{"grayscale": true, "conditioning": "none", "moe_every": 2, "slots_per_expert": 1, "shared_expert": false, "patch_size": [8, 8], "max_steps": 9700, "final_lr_fraction": 0, "weight_decay": 0.07}
Rows from block 2 of a small image diffusion model, named by matrix and row number. Rows with one number belong to one neuron. Each number is 500 + 25 x the weight over its row's rms, rounded and kept within 0 to 999. All counts start at 0. Numbers have three digits each. After the name is the row's rms in percent of the matrix's.
After each neuron's rows are labels from the 100 images, of 14976 (inputs lightly noised), where the neuron reaches its highest value: "lies over" is the class under the peak. Only what is clearly more common there than usual is listed. The data: rendered landscapes of hills, water and sky. In brackets: how many of the 100, against the usual share in percent.
# fc1: MLP up (model.blocks.2.mlp.fc1.weight, 768x192), inputs 96-191
# fc2: MLP down (model.blocks.2.mlp.fc2.weight, 192x768, transposed), outputs 96-191

fc1.268 084:500495510552543504480526496485538489530475454450509520459408518478522471530518506511521500476506530492491521518508492472465507555493485497486496499510506496500540502471491475496551487458491522507487497483510520531478472549529492488493531539515571501476502511522484496456495463480498470503
fc2.268 080:494477512528438470516462488450488507522535467466484501499467506499504487463510505469522524516488486504498495474479502490541526545485512489501534489492499528519463473482495494506541486493510501506470496532475535558510577534481490497512464489515488517502499510512482474456514518536532477503
lies over: steep ground (38 vs 14.7); snow (26 vs 2.6)

fc1.427 136:494479525478499518496508506495522416518514512493512510498499478491471472493508508527536545509518501563531477538484501543534510484511492519514526467495501476521495535470456501490499508535545506567481545481477468527508463496504514550517493515481510516495494504512508532481481504534484500510
fc2.427 126:497447505501485445477524521479458462517515482489480519483510517492455491487514492489537518492539520463485537519484553486463496527502491524501476557524516474510505520518522524492500493501521547534482495489465466499587481500510469525503513518481518488492496478508584517522472467510520485500
lies over: water (26 vs 7.6)

fc1.428 097:502488506546524481489438502510568506495476531542519486510476470504494484499527503492525497476483498505509450487479498497498482515437521501548496477465499466494502507494505501504460452522503511487559498461522489504504508476464487505505510534507508501494516501563483495485498484477516581520
fc2.428 101:484484495536430466495574487502471482521517530513502473490477474493501545526524513494472511486502444510481494508534494514521481491569505514455506501520509508497488513483507479497482542519485504511467478534454436475511472484522504511488467490500503488514492475537493474490489541456546568523
lies over: steep ground (37 vs 14.7); snow (28 vs 2.6)

fc1.671 105:516487439492477528508460478463504490501577522510497498468468469406495493476539549494499511513501522507517548474549465492452492465491476494532509522532507513520468460474507510466492479529488499515458494496525490520501501485540539492496494482495475549497508495518497488495517514511513492565
fc2.671 104:493491510532547541520498517474503523515479530543503494521465458451503481510488463479537486491499496506497485543516500494534485446501538507473497547513491481498521491493512453522479518524505503504505509457487525475497514478448478452466564483476499440471503478509495508515522482486481473519
lies over: steep ground (34 vs 14.7); snow (30 vs 2.6)

fc1.23 095:492496534523513512478501470470503448479463517466494495532502469505509481498538474515541518453491486519551533497485540550525474473493503463530485488506471485513502492489453468467513503472486502539511482520581449487506459527517483495518496480497502515463467506517517483488471482486509508506
fc2.23 116:512518449494506500526503498476476505541513464526494544461531486516505505476492507524540537488462482434443485471493514485556543518520513495499477486472517516463482517530515501491503481467513485491490511501440529469510486505473497471500486509563522491524478560485516519499479507462466503529
lies over: steep ground (44 vs 14.7)

fc1.759 114:488446517484490501501461523489543547520527551491476476477528560517497505480463505509494474540507502511523514486475463511531536521518547524499472495487486497524467552523510495499492482477474476498535475546471489499494579478553535532486534500497500451530513499484508468486540532530491490491
fc2.759 132:497484530464461514547541501482485471563511531483501518483527537543518477473501499527482550481486490490438499490506481494497535509471473493505466544506454535494528559540489466486506520470512524485502525502470521506502501499446514486524501477499512529505454496474516504483486474470455453494
lies over: snow (69 vs 2.6)

fc1.648 113:497493547512482465462503508493512508496524497498492451501465507489483506512485511498519489498485513545528526516471512492492553486509505550527515479516524531475516517491427505514483498478551475488477492506472501479485518490512512545480494495490481467499535493503448505525483529544508506485
fc2.648 114:499500502505500458510503511483494430509495506515490499464517449488527519497540502495476530542490498517549503500480477500490514512493494518497519476507513494540503535528472499523516467499446494477518497516498472520526502509493537495528526488469483503508487505493521475508445512484543464496
lies over: water (27 vs 7.6)

fc1.430 082:529489478485479504497460491499487491560467471451497508432499445556505469520504518510516503520481496496489481519473490484479487489480468474520514506506497493493453519501516490451548600492500483503542512490511512553486481509515508463481491468514518482492517518525494503474513499461475445456
fc2.430 078:505481511522476488478514511485513488497495488454510542549518470534486464458471460487524492476476493500511488520508507505479499509463526476477531503521514562506537497486512468504561449500501525492475532500518480525500455496500453521498497492519510534512536504513482505501479496523503487453
lies over: snow (51 vs 2.6)

fc1.232 077:506518515542513475498476495464526522540509536521503496529494510508533505473519590479519478502507512504485484491482477482524521461520456504469503485519506508513583534563503496503488507514491500480480501480500470474502504439449520504507473482501474489478486501521490519505491433492510489537
fc2.232 067:501487507510476520480513509501472511487474512503486457489506533485503511520490469495528486542500518515538484529476487492557436477452524522530528500465448502493458506496498459517469460518507525503458501536494510479489518453492523475504508465477519485453513498524476487513503529477454484515
lies over: snow (32 vs 2.6)

fc1.670 096:499495459503455478530488517477461533502488488470507500470467485485492489502471513519476522508502490525504454469539501493484474500491491529500525504502509504503520513477474530490516508492489484505494541497500476498488445409503529489494451494496502477487512484526493489540513518468482526492
fc2.670 104:508518512564521453492518512509499470489512507507516486484481497467499508528494511509510443516486496473534466529447524502514458473487531491516501441503484516475491517530525515482533505494503502495494538496476524478492533418499495523481504488484498525503509480493499521541462483501485484489
lies over: snow (43 vs 2.6)

fc1.324 083:493504549539489491521557497500508507474529543482514480468501552462503497484487458472516504502504508506480482515504485503530485536503504506430506469438508534479498442481512502479451498498504516514435492491506498462501479544494500496509492481502442522563510480552502496489491493478501526531
fc2.324 080:484501505502460481456482495450521480487487544497507489475520560483490515525522553491497513482522509506493503538501511494491526524523471503553497495560499518519483434525492475501435467498494498508571498487493508462491530524496490489526502510498517490546483516540492495514499504438490536521
lies over: steep ground (38 vs 14.7); snow (28 vs 2.6)

fc1.669 090:497525475481476486505533498494527511467515517536499475499489439507493486548528519498497525474480479514500492513442500459507498523503486503466511530570491500499554443473515496516508450520510523501515502447488519489493497483513475514488507546511527481446515478484515514436510601501512542513
fc2.669 086:529534501504464510489449514477501486506508492578490502487479458454519498438511497453492482514470500516493513461511512501495513505521525514533508541438539520514436477500473493498511538537484483519467500538501476488496488490481475534501493536492492510489494537492526527475486426469524526520
lies over: steep ground (41 vs 14.7); snow (38 vs 2.6)

fc1.329 121:500501480514540527500499484550504498519509468470477491489501517530511515494551535509483505448504484507496460511460528502508497496455536534477515469498490510495493452501498464535515486546485521492443494544482492518486519509551526470485491458503539495508498485519521535526510549466508505495
fc2.329 129:468508470499463512500501519526489499491494461495490511480479523528497555508506470507528487525515526519507500483520521467514541500532443491495477518540519481516491452490505477475496467586498499500551474480500467538503481484475480472505526483497448487509532483509505510522539453464485534496
lies over: snow (37 vs 2.6); steep ground (37 vs 14.7)

fc1.453 115:509510484473493496487459487521499513520489501501504504512505480502512497553487485493518491485504492502493499498527496516523506505528497506535509481554497526503531488513513497457474524501497494496572463488473494506495476458425505501505484466504534504513510489451498507476502521515475520511
fc2.453 111:528499470495488522478529497500501474526501510504491520492496499507501519433507532473484513505481519504497493516517496491510519531461519491456538514433493480478477499508459542496458469502512510503453502508492528503500504446578494466489496438507460517479517520475472502515507466497484524526
lies over: steep ground (43 vs 14.7); snow (41 vs 2.6)

fc1.303 078:518501518496499500530486492485509508547496460547497464513507483509519503506533489511492495525495482486488530481528508464526488501501548500474515523469519462524584494532517522474492425472503491501495508452496525482489493508525533481477512494521513568487485483507500531480474505512529471500
fc2.303 075:497525498480517507483488500477479500523503459512489476493487503502521504497491488493519497513527507525512498522484510486496478495489445518509506524522479532473402490507515473514474579439481495519503497546523464510499451489477532535510478496503490422495510475507507488487490474533525485535
lies over: steep ground (41 vs 14.7); snow (31 vs 2.6)

fc1.309 100:488530528485502504480502465489479458509486485493492545507480508493499518492525487524549524489513513526507523499479457459488492501495515456491475498480581516510499489508473488470495506478426523541519517504535480466519471524513499496507489500476475529495482487491477482492462514501489534527
fc2.309 100:501419489543484477474509510486458513529517501508510506485504441506516516515497522495513465456450493487516464535512411488500518506493494534505518494501498497484505478483466528530486513496477445531486498487533479480438499481502490508497504518479483518508523472520478528474497502509501506498
lies over: steep ground (33 vs 14.7)

fc1.443 078:493431495489512483494491502513525419513483491499506472515484488497499495506532501518495501495472491392457516454522480506483441543499531494479520495493463500522492512501496508511512488466544479544504456519519471496498513496553515502498471496531530498488500472488443481507478530485487505468
fc2.443 102:499471476507486475507503498526472572507439513472512490492497482505522455510494504505539512513440534524497536488505458486465489515525488478500554481489534502484469497489458501480484486504463555525514535484469507516510521488527511485503504523554519506480518503519458503517496512505561517514
lies over: sky (80 vs 47.2)

fc1.270 118:506494527478505533526523502522478511453486550453490525501509495487500511485519474504520490486490481488493493483557487482500515540500505516549476500490494523535535507521494529480464528470513475492536504500520499508485529518558483521492538559497502512521483502513493542502497472534508494509
fc2.270 108:496490525503506479461499500481533516529517529505499507526499476498514505495549501514499500530467517521525505506468515520503529474520493483502516465478484494464488516515507592530489517468497551521463518510474480521503490496489472493506502516484510489510498492507477548489431491487502505515
lies over: snow (45 vs 2.6)

fc1.701 069:513514496485506527511508498525506506474524502465477504511509490469534510506511508529542513528496510524542477471509470467515511488455526442491521490521551482502476485524523501515508480470539438450535462483484532479472488503509516482542497462496452505530470440491536496507485531506487473441
fc2.701 069:492457446507501479489492531505417494495507509480494462494522492516453474494474517505515474449495490532493467515495562531494537533504501509497495497491503502491503477470467498526485538500475497477532493494521507478514482507521497489481526479472545520507551514517551529452481509508506494502
lies over: sky (78 vs 47.2)

fc1.7 092:510487537499523505520497508464518483477492490480492594506523480464473513475503500570471519509490518546521528489482502503537545501462471458502520509545574521545514495526462517480515518496501490532498481476540500490472468511496500502479514458508498509522510504530467480506516503538482495508
fc2.7 099:494474472504464471472505490501530497475463484511522521483498509482500471512518515539549548492461527564482511504494494528455478501503518497520510498481578503471491483497501465488507484519447456450504511492498494475526513510507495496533508504471519490471531510534464504531503475484510490467
lies over: steep ground (55 vs 14.7)

fc1.618 127:507495475495529490498518512494510497499463490532489515529449506581496497499510523499514513475493510493494536487547499493535523503499487489493500546549496502479544459470496503509537438480482488490508515435502478512491542450530501504494510523482546539439536482482506488468511518524485503550
fc2.618 109:499505473533491501541516522476491489575543492521479525444481473527523493479480528464496486498478566492490468491481500475501529454512527482513509510479520488488480525510463583525514534523519496502525496517496542524490491497484492503494466506491470511481494529507492490477516488496478505494
lies over: steep ground (38 vs 14.7); snow (36 vs 2.6)

fc1.389 128:508500514519487460459491472516481492508487496486504483509534505486503509514512497465503466502486492449547480493462490448480509507478474533488437468515523482480509464478508488518540504468503516487493449477535504501446507525496496432509477453457471518508521505469530496487528464523485496511
fc2.389 159:490508427498517474514498515497502506440465520499473446478508518526484514504465484538507451483489490504474504548494497488480516514494528482499564505505503490499513515480520523467481497507505469485527438523484451478494512514504489501497500528517483516513524500528533493534501473514503521502
lies over: sky (75 vs 47.2)

fc1.526 109:501506485483468509516446510485541502458474546431505510500483464457502516479506513496496505496501532502487504513451528516458491496539527524559504445497489510490443529486484513504473542524490503505511487521507493506498517498478488491509479508492489460509503498458490496525489522504525459464
fc2.526 082:483518497525455518487514515483482463495514525499473479526499507474521469493470515452494491507492539505487480410504506499547504482471487457488503524502490590516533508486493455494499485509523508511501531511484455469502515504489496510530466498507526534516445547500487497510479509500497512463
lies over: steep ground (38 vs 14.7); snow (34 vs 2.6)

fc1.218 106:505502481496505511479589505497523502513514489459506503445476457468512488564511495505510503545508518507533494490492483497484512497495492484459488493483502518493564525444504523453559503464502516502455514447501532511495519535513523495493526525501515508415500535518485489479506485489534545512
fc2.218 104:488498512528494504537444514450482506536524498475476507519500453485472491436493522489493520489523504506484496520479501477509521487476522462535524476509509486510449501487498517526531513485523475490537498535469549505502483539475507496503473541504478523432507471489495480474502491513507551497
lies over: steep ground (43 vs 14.7)

fc1.196 078:485484456476490515535478484476506509461527454529504492460491451458498515497480484513505499527507503495514543491482491524456500510526525534465494520539503499530496511483511409473495497500496488518462508464490513476495472530484478479508505515504529511519482508491506466502495482510504501455
fc2.196 070:485492520476523507445502501483466492496512448509464520551503480470517492487482511497508511524516470505500525502528498479509507497431475525532504527494513486467497519490493545508500524498504507513549495546504484449497504514517503488464465500490507492502479476495475485493510513534481478435
lies over: steep ground (40 vs 14.7)

fc1.18 122:489509494491476512491490531487518494503493482494541478504474528529542484512496482482526491529490525468557504461492530492530449511505523489525538478508527529454518481500495485525481507494492481429479493518493514516515482504486534469446498510507480496506469475478527488506475482484478495506
fc2.18 143:492569527492493528512504502492504473513490499499428510509478490507452469514530493522535490524515524561548582525498446508465481506503505497503488466487510514420503497520540523507497496502474521406501541493525501511537508478512501506525521487532488511500524495495486482507467505478498500526
lies over: sky (100 vs 47.2)

fc1.629 090:485505557492479531508500475540558500478489580525507489476511458471504490465508461509511479529491488501465494489485491527568492485484529473455471518483504514488478453483512533496454519495495517518489508503456495469489497509507491518508504498484506494506456530552508473473487527506489493529
fc2.629 092:491477500502477550479486516493465502470446594520491536538527512503458483534490533528453517502512521510490535553513513532476496484484503482531468502524491478514539486490533513485495514498506509506545495501506511448502523530488484488521532508475510484482477513540528447510502483475484519497
lies over: snow (59 vs 2.6)

fc1.436 108:486504460489471515502489501501513511444510472474508494457494514457502502502507564511472513475479536499485489518486511492463521504463500485481485482508490494535503470466483476528466556533490493506516496538502491487503506500502425498496463499505499480473517484476498480533499513490483496492
fc2.436 098:501500515505524471465474518525508477500477503448485470591497464458522489488485497463528446516509535514511496436502515510486474476498500498520497536504483573501497470486476453490472521515498534512468520492489474462472504500515467536477536501478493505506494529457486506481493494470480478467
lies over: steep ground (46 vs 14.7); snow (33 vs 2.6)

fc1.732 120:495496475537503502496522498525522501567538517553500500512511517537505482449532542492478511474494517509495506510502504502561482537487509506596507483447498509489540526507493476518481526480492513500469505456513516463492484544464473490498477490488489492468506495522495510440502479498485503529
fc2.732 114:484504522555502485430445502529500480528471543500491485516531535490528473528502484486516467527491491519517488492488507497537460529495493468414489510543493537516463528484518470487508533515514511505533500514450491428483538523532482523503484473477499508459487524480495496451504511485483467478
lies over: steep ground (38 vs 14.7)

fc1.696 126:507497511474500492477527497540477524506559534487501522502434464557507517522523518519540492492509499507485499511467499491557513514553526547484495491527496482503533488460461479508511497470500466509460486554496515536521565567478494502492497474499502517546504500538480491494509522514485514493
fc2.696 110:508505458512467461534506499504525510511462513473469498516458477525494505485494481529485481483482546478480481484491530503497564528515483512494506544485488502516479470493528505480492493512506562527528475475497461548494449512525469487499510468521493499541462511520450516478534485493541513532
lies over: snow (55 vs 2.6)

fc1.565 110:485484501501494473484489483488528503486510508481534499532497500502546489495447520521492461517525563528483470494502499516480502518493528451494548492477555488485465528528450495512490477515478528524498463499531553466437498493500523513478521493548519511494504470493498506496531492511476526480
fc2.565 158:499501528493512473494518501486471414511569498478516499482517485531456486510515481465520550509506462511492512489498486447494497482518511443518436495515523532462511492544446488543498524484497490476508502485516554494455501504498482524516505505555520496507520546505487547485503501506489537509
lies over: steep ground (74 vs 14.7)

fc1.762 098:483479471435508470435494506555533518507548518442495528481494581532506506494532505493495480509498513509477499483478502513484539539545480470530498525508497493522492525538496538542504449524504496482522535551525481508492477516459480496499501479479493468495479486525510506495496512494495508490
fc2.762 090:514477493495497477573506506508493457533556496506492507496489524510495549518509518445499550539498518498464508549473489462535540494487538487514524535516498515529492506507488478516478527525503520518466485473449543489486519509533477473519491495477482528498490494488520478467493494516522501493
lies over: steep ground (39 vs 14.7); snow (33 vs 2.6)

fc1.494 104:511487493506483516465430484449530504498437511519501514505383495481504523528495506495516513473498520499498491502502493514544521527537513502502503483481493503458517503521514478518482472495481500505519507527506500493493487484493489482505495517500538472466510489529504512480484418504493458541
fc2.494 113:490497497534526448579556492456459472497540510519488505472450465488489509467475484475500506497505507473481496482493501496523539503491525447506505499522494499495507486489472532521529518501516509507478489485489522494486512523515482485475504499503478519496503522536499506452510568532496507520
lies over: steep ground (38 vs 14.7); snow (27 vs 2.6)

fc1.235 078:532486494479502526416501516514492504508521469506499504520492453508518490493528483538503516513521483507487475492475489496490463539480476513503490491499470510524494513533491500504481539494466502476501506476488519477480510508520514452403484525507510509482501500486438471542518481520479513536
fc2.235 082:499471474483517540586490497496525445499538474515514445491480500504476433493470500492525457466481500467542490500498495499486528515513522511490483463498528484540477457466492462509493480540520495457511519480516497537536492502506497516510503482545492511499543529499466504489526511487519491541
lies over: sky (77 vs 47.2)

fc1.687 081:514450503495495540502509511532525516488467509522541468500474493453521503489528492539488529483506486515490514442503518503507509481530527492507487520498503479538500504479504526504486523494484497490494514475477525533433506521508490493512511469502505484497510487510544489508514507511497503501
fc2.687 084:505489507468507475557498507517488507511489523478506526541502420470529548502516489525499505558464494501451536482526528498517504481474467486494491468487479517500525519502516484520503517478530489473516530515476505504465492519501487466472518482530505499508512500460529535519447501459503488503
lies over: sky (94 vs 47.2)

fc1.109 157:490474504510497444493479469507480485508527481513489490518485514485505470521500502530561482517526534472494512498504510443525489507523539474492445475508501474466524481508486489536502524518505430525517532484498534537497450504469515523483532522387504460518511470495523463506493500489516520512
fc2.109 137:504437520460515521461502485495492499505544475476489532502504530513527456494510488535473484515513476522490505506505478541496493522525493470501506554519518496516502467462494460513508501509497457472513459494550513504507501501520499505512475496450519509502502486491480496503553494515509512501
lies over: sky (92 vs 47.2)

fc1.212 080:478483486518535506507526498513483507478512609520495483497489504515524491503488471495515504473491494513492474495469522491501494468522475495470490514507492493489500497486484556555489538533498451506535531510500482498501539558498503500485481481539472499483517494535498477479508458497482458528
fc2.212 066:509515510513473480480494489530502484507552568493531521503476504517516523511534525500513501526481491499495506471524495513526453481500527450551512517483544506523504531475511482453507514511516556522491460540512476487505474534502538500513470484509511488517466486542477457505493517488520472478
lies over: steep ground (36 vs 14.7); snow (30 vs 2.6)

fc1.271 098:499497504500464514532514501482507527446467484515497492531445447485501519527526454501491519519475492517482527500511489496488487518557467487529488519487495487502466502497504526458471524485491481500503530522469495553527504490478515538513525522489454531529510508527544491537522500492497465508
fc2.271 104:496520506483438548490512503484502489503464474556504506445478493522494438489468536508463482508494486479507509536517511523469511476459528463496462491532526494486530511520555475482493466485497479491527480479498483520484494492543524465500510489481522496547486522541534517510475483484505461511
lies over: steep ground (42 vs 14.7); snow (38 vs 2.6)